config = dict(
    decoder_block='basic',
    residual_init='scaled_by_depth',
    steps=10100,
    warmup_steps=500,
)
Rows from block 3 of the decoder of a small segmentation model, named by matrix and row number. Rows with one number belong to one channel. Each number is 500 + 40 x the weight over its row's rms, rounded and kept within 0 to 999. All counts start at 0. Numbers have three digits each.
After each channel's rows are labels from the 100 images, of 14976, where the channel reaches its highest value: "strongest on" is what is common among them; "colour at peak" is the nearest of a few named colours to the mean colour under the peak. Only what is clearly more common there than usual is listed. The data: made-up ball-and-stick molecule models.
# convs0: first 3x3 conv (decoder.decb.0.0.convs.0.weight, 128x128x3x3, each kernel summed), inputs 64-127
# convs1: second 3x3 conv (decoder.decb.0.0.convs.1.weight, 128x128x3x3, transposed, each kernel summed), outputs 64-127

convs0.108:561531485520428507546463454515553487491442511532531540544527518561569558526577499529467504581491506452539526491512520366497518539497517510491493529560506504482523578473576489475510564545534534
convs1.108:493500564534477546528485587504500517576447600528476491466490492510488504486518481469491546510505486487551488514631482573516471490490532539463472480516466539472480494477473484462524487534460473
strongest on: balls: five
colour at peak: brown; grey

convs0.26:471460484497545551534515522585461532566481535579454556505553500559438525446488565481492488515544492500520540534432494463535469570440508468450558479470465532489439544515519436460502522489451559
convs1.26:460540501524488511475478562498529560520517592448551505455457526479539465509492508503489466475564517551551407478504480610429509516520525558520492486492462547420494425444521544515561462559540444
strongest on: dark backdrop; balls: twelve; balls: eleven
colour at peak: brown

convs0.31:590508499393531530508454479561481471498495500439478464523520549540521580507451548520477508414486540542461544581476512530489544475433490437594505455482508553531497492529532498524475491546548524
convs1.31:461463536509495535503518526494551520578400591518496506497537466506468547510475477511436532529510479512556499523616512521510493435473522526492484492496454578490490539528472490478553501526492487
strongest on: dark backdrop; balls and sticks; balls: twelve; balls: ten
colour at peak: brown; grey

convs0.5:499488514504491524501581520488523481507506561537521498458526483479479494492541542519477541550554452540584515498535525562509503437417489572515469506508508515559525542447513433487567494488503534
convs1.5:554517397480528482514492415466475482446502472472523474532483482483500515563531526503556463484536514504459556509393513466545506563511482533501470510481487462532539506524438501505463509509517467
strongest on: space-filling; blue ball
colour at peak: blue

convs0.42:480493500558476446467569419544451520473528413546474490545475511458454522480498465413484479546462515577493463516430510508492483482504596465485549492490518499478553539534537449533527484492489494
convs1.42:492497546465521531488485568539545473464518489539510553500542439547502539477467534537421525443500446571498495535500529451505464478471494508535512521509499544525454466541531498509546511486498533
strongest on: balls: twelve; balls: eleven
colour at peak: pink

convs0.39:475493536507564479452588454490542508483538493506543539497511510481429491504496412531483545574471471596500482512513567550492478492566577499420499501500478514504529502476520544520516522479503525
convs1.39:554467590459454482521454655573477506542488570523468515464546496534491524467471518442451498475507479473507574560606502540436492509451501498497500468525534530507441477554516450508513522518459522
strongest on: balls and sticks
colour at peak: brown; grey

convs0.86:549536488520499500524474486529493519476522535477513503548479540561552520557525553496505530481536600528438531555499499516488564444542517439550501525529511446492499560504546541526529529468589594
convs1.86:486494535516504572535500548510553499568422569519462510461536471477481539498488501494432526527521466503580533551605496518542498455461508525479471481518466590528517536494483460455497519539486498
strongest on: branched; yellow ball; orange ball
colour at peak: brown

convs0.12:533499485510527521508513536532528505520517416514477542522498490471477537509487526468435468467489485522561528570447521503535540323479581497397546512476486531429481572489510490491551492456489604
convs1.12:592475533503459462429486644505552512465509532495529540523477543472484523510515457518458485494504518522488526546537536547416512484446511477511535500456590493492446422547524478478570533455429505
strongest on: balls and sticks; balls: twelve
colour at peak: brown; blue

convs0.59:503463482408480464488532461495496514476416486587486466542502510479487501488398497470522464529417554538460506484440466424511537521467568488574529479479545469564507452530461415515518505506445516
convs1.59:557530493519495520482494482473453531537477529413538478467487510468489441526413595498534511467469492519457524477475514482535516511540549467529489475507424515565531489478489481484503487542494463
strongest on: balls and sticks
colour at peak: white

convs0.119:510554506565473534489526528432483498451579562477508513502524491551584479512599542560474515542513535562503462419490510465461493475529512540566457492512511496495529482457550531506533530559548559
convs1.119:449455506493560537540499427491488461553462501493483501478541465466446481488463514518511537517470531524539519516558489426586502521435509501385460540527435555537542603521492480478475512529511475
strongest on: branched; orange ball
colour at peak: grey; brown

convs0.115:547497458470561473498492512530491477490534474492442500551499530533448509488491443463517532474600485478560543555490502539563505564523363534436537496492531526550452504537446547519398457493480346
convs1.115:347501541503474479495489526474539506592523517455489499482488477445505510491511429503479504547580506504550480531524501578481554443529489535424491511505481545353509574496484531466484492463465461
strongest on: dark backdrop
colour at peak: brown; grey

convs0.111:608496490478568529501522509544508523453494524498505464558493537524519554548573535485507518347480485493490589538458502539542569463436437428587533497496535486566469456552563510515486467516512504
convs1.111:449495514531471511478489572464456546580493572516475453445500501504466459500539501449500553559520477450530540479532459526485513459507516536473480452530432552502564523470391511467532482537473450
strongest on: yellow ball
colour at peak: brown; grey

convs0.3:518514504531559502541566492527581524492524541554497554532540471514507528459523452533491515560470584421485475588563505489528422538569489466435462513504448550463511602526509528503449514509512478
convs1.3:423537552539483517518468579515517526547481610524483483405483479507499461532499496438483503489527548497506559485584490511503519531466540515507474486503500545476492533458475484503495435540446493
strongest on: small balls on sticks; dark backdrop; balls: three; balls: four
colour at peak: brown; grey

convs0.102:478511540533612525464520508475578512492579461511513533513537485425475511533530463525495498507477475545513561510545497496500503476568520514375520518506475523495534537450497557456488495514552500
convs1.102:514477527527446435470474589526475532504486615563492504453493567600486496545468509440495498459519507497439575468580500478426511519550546482477521495486575472464448454500525522522548480489459531
strongest on: balls: three; balls: four
colour at peak: brown

convs0.124:506509506569501515496497460491513498483525507483492515443520522512503556525515569493444518496446513581548474521480522540544534313477523467486509502481447529437474568458530501502549534480486597
convs1.124:533517502524498417452484591551476518404560491537502510553500521591516502498502535511469500452497491527418578473470511424400509462471517445584538479470588481494477451503496518508539491521549558
strongest on: branched; balls and sticks
colour at peak: brown

convs0.97:545480484504525533532498503535531465518497567511509491550531455519511549531505581498480497438523533522436554539479453484538559476433522449549534472490533519501462525540560482495527504544551651
convs1.97:551477525513474477491514508499553514596411495568491505440506483489478502480537492501474523523497500492556542569584495479524532455410509509498490485498454564556537529499429477493505515545493471
strongest on: orange ball; space-filling; branched
colour at peak: brown; orange

convs0.10:502490540557518499459549510452540468493494500485556535481472457466486567476491450526528442462424496481508485481521533608468502552471522492498498535475592532554505410533534496504514458532469522
convs1.10:456515498497469509474526493484473562550463556499506466488477521582502487498492481458536515531522520490479466507513507457507475482610542532538461479492446543469501550464403567491503482526463461
strongest on: balls: four; balls: three; balls: five
colour at peak: brown; grey

convs0.51:547518492569542524460543468518485469491502449526475524536514547470448571512466518425444420472488493541540506537466494521481557502536464487573540503476482584454482492523549437438466497524463515
convs1.51:442483482484552555497474527483534522501463540475534508537534545540534523547481512553457521445524456596498501529474493583557466460586515518508505493499481583449485462544417509526514488513547488
strongest on: balls: twelve; balls: eleven
colour at peak: brown; grey

convs0.104:552534504465497417522523440483557500451482436527490450580453473499523496531513475496496504432548505460461508506476486518518547511523445537558540506515567410547518476526565554513460481505558503
convs1.104:425516488575469550516519498445548530552451533514487469442484511483495489547565470479481548529511518454523526461530479536549486437518533528497509493516463526461510589453431508503508469524437493
strongest on: balls: three; balls: four
colour at peak: brown; grey

convs0.19:538542491481478503494485509500588456484452473474559550534541536446530529542431455553482419440480487469515491435591578450508453514551530549450490549547484571407485510553535551507533471529524540
convs1.19:452497536541454524521488566498478524574517585518475477399448462561487463442553482464464542532546491509533479473587479532476462487492501530476467483516462528455498509444468508487515494561450475
strongest on: space-filling; branched
colour at peak: grey; pink

convs0.57:477511486531502436535526452470477497525571504542488466537525462490533466433536469495502545596504479416505462485501442534494475528515467491536507447521467457545520499447444462475504520551491524
convs1.57:388525581516461463536488527521533499539472551521477478447500525474484515561545476508525486514508494550518532497555497572504500481493517495460499489511494459501474571522473484484483507466440499
strongest on: balls and sticks; balls: three; balls: four
colour at peak: grey; brown

convs0.30:475469463570500535478615540509526465551506566538560552502524531522455470487505495545496477464509501501537527509559571517504499539479509513413515564457525555515448484540557495517557449537461501
convs1.30:517510509518444484517485501453448525501527541499501435453475463495500459507598514446545528521540517463465551449501472504524482532484505574492443452496441503488528505465327509494481451532496454
strongest on: space-filling
colour at peak: brown

convs0.53:568474463572530520505619464481507481519574477516506470464484469498462493506633511485463513498539472557480525516496419559536541435539519513471552525479471447528499553481519531535541537499481607
convs1.53:572473575457472436525482589545489495494525470500457519463549521500469587496542507472510536505478451479532516545544488475473500496394511481464508458512567493542483476566511429452465550495475505
strongest on: small balls on sticks
colour at peak: pink

convs0.94:522493479388481494493353517502473501470504458433539510562489504503503460474455464530504490442526531479486494463507506438518444545521589559558517478506523484472475466531507515483529488508509548
convs1.94:469499543498457509540486568512517512568443573552475489409470466569482469451520503479512533506511490481557519492568492536524455541460533497459480492513470557515493533481434486472509462564463486
strongest on: yellow ball; dark backdrop; small balls on sticks
colour at peak: brown

convs0.117:434467529549509544455558497535604506517489532544540555516539489478450522504509408541537511564408472494554530535544537505526529493485522487415466539514470556460500562506534515493526486527458516
convs1.117:484552539505453477512455561497511552530449610511511459436451475516515468535554510421514505496544520494473578465550482544480542557517498543550464453500478539486475479431443522498509454530481464
strongest on: balls: three; balls: four
colour at peak: grey; brown

convs0.1:555486483494546557483542537521505498523469579510520559504513512502455506556489467512485517418534515526493557554539535541578523488411490464513508492461548556528508427537465459477488473578542475
convs1.1:475490586470491478474504486467491552613490518517537458508510491563508469442559526476533517540462531435479542494508502572532532519532547505467472495486476490456519589489428524494515485478510472
strongest on: dark backdrop
colour at peak: black

convs0.109:518501517439527500531446583534494535529475535493464505483489511533516507515466526499500503494563531358507550513529495467477508497523495553560473485519471516447472528508500459487497460527488428
convs1.109:466471520571526573501556512470507509527459521560520498492553457469475508474449546521459513520510481439542522521575500523489518450468539539444455516502447542562514531487547512487561483513538554
strongest on: dark backdrop
colour at peak: blue

convs0.64:442491497470472486523474459512486493480394540525466479529520503511501446462401535498528502537478527440467527490490468459529501552462398506556504464479499467587442495535485460497439472533468400
convs1.64:603470533568426507463515543529502484491464531429518541543526494418484550455432476517424486503439452479501512538576530513460538459465502466490544486464537505547453455495593468479552535496501484
strongest on: dark backdrop; balls: three
colour at peak: black

convs0.15:507555506572516549500544519470505511513564486515473503394519483493554519510556547476470504508521472516499492488529502517516490397510558575507510501514468526463567527465464583476532532514532582
convs1.15:537458526489509442495502446517506480480526453479509518550506498500468514449544512533528488485470491497441482524471485416512505507490496465438525508476552437515487501554576470491462529462514548
strongest on: space-filling
colour at peak: grey; blue

convs0.65:570497456503511507492461510522458461514512429540467490561479556535494529480444534449488436446467522563505509539474500496527544423529563452496515472483487491461451577527510476531528494452530604
convs1.65:473493493520510477447491590511475513412501538485513511492475556420495474475469481497526463510551519558492490459433517504425402509492528492526536496495542516438476408536475535502550465467466539
strongest on: dark backdrop; balls and sticks; balls: twelve
colour at peak: brown

convs0.8:550519517513502534496519461469543513421551446489532482504514501509552535534531439539450536532542501548494479450552537490480458430567531523550469525550461543392545538486543543536502549481563555
convs1.8:494455555554456560551503552528516481587452572536466523436492467514455516424498496494440522490494483464566461539601483555522440507462522472402490499517497540556473556490541450458501518537455496
strongest on: branched; space-filling
colour at peak: grey

convs0.9:531558498532504511515492491530436530501514569497511522524504542528548495566558501534513520577554539485476495513500523488472461524552556507552477508542531496491535520526543598547506511478518561
convs1.9:482486516521491544549498543528523489553453554544468517476529452497482544472489497470413508503538443507577497546626469522534450438478494514446489481541461574514501547471505496443482532552482489
strongest on: branched; small balls on sticks; yellow ball; balls: twelve
colour at peak: grey; brown

convs0.23:548483481434547509524519458528495460472441501514446488557495530513445595522412524472504488461494487558507500512515467472512524454553523463534542511461501571480488432499475389506528514506425519
convs1.23:474489493464486537475473490488513511501551435464499495476523445570507472521456532482431490512522515513455486505436504499549446489513492515488503538525507509491476508489491519506489472477545564
strongest on: balls and sticks
colour at peak: black

convs0.98:535482493495472523516468473478519523497458434511539470482540528515511503465542416512489493483497564514525500512549477596508460546433531543556480474494558485527511500494442539514504492527474586
convs1.98:387508505481515520511515450496446520502477541451479465528585521481513520525493526463495430518571453522524577446489497517518597469557475497513495447551511537484547537537498517485454510508504472
strongest on: balls: three
colour at peak: brown; pink

convs0.123:461502551472466534540513572518469521507521520492557509491467498436524514518413522524467478482504566339453472446520520461485486480473490512580490506521496504430478485505568490479509539551562569
convs1.123:464482491505434519503530519495549521587448570502503527487505519547445484486533480543481510511510534525605432560622515540519501482450536491429499556486460560562476560479479523485570482554429492
strongest on: branched; space-filling
colour at peak: grey

convs0.113:562504498525485506501537429495552491470477450517509478512445485555519430490578490468503547585539520491519415469539480494492503542487460578517559454493550496557420519486493531482439509451523537
convs1.113:438470553508406415496499466492535541593400544530498490525467493457495560532512505500553520477527428468519515483506488541518533484518480499468491511494479581467489498493469520517518540499510511
strongest on: balls and sticks; balls: five; balls: three
colour at peak: brown; grey

convs0.100:494514539552535483491573485502492544512529513549478555381493482459512509488545478468519518580501432574549502544471551526488486407470566419440459519530461479520514481440462549517516512480485497
convs1.100:461497674537492482521468576512516511566528507540505505452535482552500522461505517508498547501412478473512567553569506535448481465434502478497492492496505488457461474512500445480494527495490521
strongest on: balls and sticks; balls: four
colour at peak: grey

convs0.93:532494533505560474562534477590547521561462541612485495496477491503458497511514546397497546533510492489515515599519478481520490497436510538494565487495488495553452541490462459473521533496472527
convs1.93:485483559446469462486488529457459496535461456489524458462506474548509494502443526493548527496527514470476507479577483499567522574551523526483471471489467496490526448509426529505506472501587514
strongest on: dark backdrop; small balls on sticks; balls: eleven
colour at peak: black

convs0.72:562492477497522523439492502510481474522492514466455523530508542513488606528469538481512453403486511504484498554454502572521559466462491446533522514466538613520472461541497438529479467543506598
convs1.72:506486528574497510482521469497550530542520527528502497504544477502500511477488517531419521528526485552497519534534503429447551379441489530535469496500462586490529498478495512491520504563497494
strongest on: balls: twelve
colour at peak: brown

convs0.4:534492493476502522509405538521492502542456474449432447533482525540492471527467527500518493437534494466518534524480480550548564505541340566512528464516469505497441474527525500508426498501471422
convs1.4:350493523520520512511481530477560487585515506448475506468509494426496515517488430513488519540476482499591443514544478598483544437454489502408512518526461521410523530515493482471506537509486419
strongest on: dark backdrop; small balls on sticks
colour at peak: brown

convs0.106:534490498532476554452541512530431514487470484475480516510507545447465550505448541458475446430425456552535581572465518531542570452476477430565512524474482574484469451554484487534514485497468455
convs1.106:480464545509514559509467526506538506505515487514463504494561465577511528455468535515391548443498451555463517548496476498485481388522479523506481483532509543461502472526504468507486500487537545
strongest on: balls and sticks; balls: twelve; balls: eleven
colour at peak: brown; grey

convs0.29:550497490536519552469560510502568492508511566513534536499505509503520536542531516518501492396512524537452555515553537516494564479413527418530493522483551542517491460551544465479552501549547591
convs1.29:486493512524481447493524465482518545572411525551501464474490508488489493515555513504508519546476505517477562532533488450506519463461500512539460457491455543523563556473381488482507483554464449
strongest on: balls and sticks; orange ball; balls: twelve
colour at peak: brown

convs0.49:465494472546518492512495515521557533537482508502481482544496444484490500426482446490518504477511523425486410569549461567569410578508496527535494463467522469498488515548469507479492463537459534
convs1.49:450561469573512512476515500495527537510584535521484468478514547482515440570453502490535452522427569485448476475484484507437528480548546480560511489494492461484548519459480516558505434568475486
strongest on: balls: four; balls: three
colour at peak: brown; grey

convs0.27:520520522556533494487519469469523505481565426511484497460514500498511547504555503491464513513503460544526509501504523532497487385560575542506488519547466519480512479449503595530534541457493562
convs1.27:578458591487462451531465552540494473507459518498468522519506484468462536432478526491497475502466479492487524566567491484483531525397488479433508481492570455559480497589550430439483573492497514
strongest on: balls and sticks; balls: four
colour at peak: grey

convs0.0:515550488487627530542517500513460529536537547527506497560514549525571533529534511520503519582543501516417507508469494442536479553551527507572477489535522470514543534493513556535449528504616514
convs1.0:497484564542503549554491552543495494551448543554444512480531464550474536442467511465442512503487459478546505547610468515464467427547516486444491474535487549466507509486551529450473546499511513
strongest on: branched; small balls on sticks
colour at peak: grey

convs0.50:450484460537433463513466497497497426494515550422489447398482506487491485460533527471503479501450506427470461457500450456431446570535441632510524479472492458452489484462464570548466472492529438
convs1.50:509489483463554522456505474500491547442483458514491510554511503560493522529420510500440508493580536520466498437427510457490526550587474527533492515502525532476504478476564494566524527490540489
strongest on: small balls on sticks; balls: seven
colour at peak: white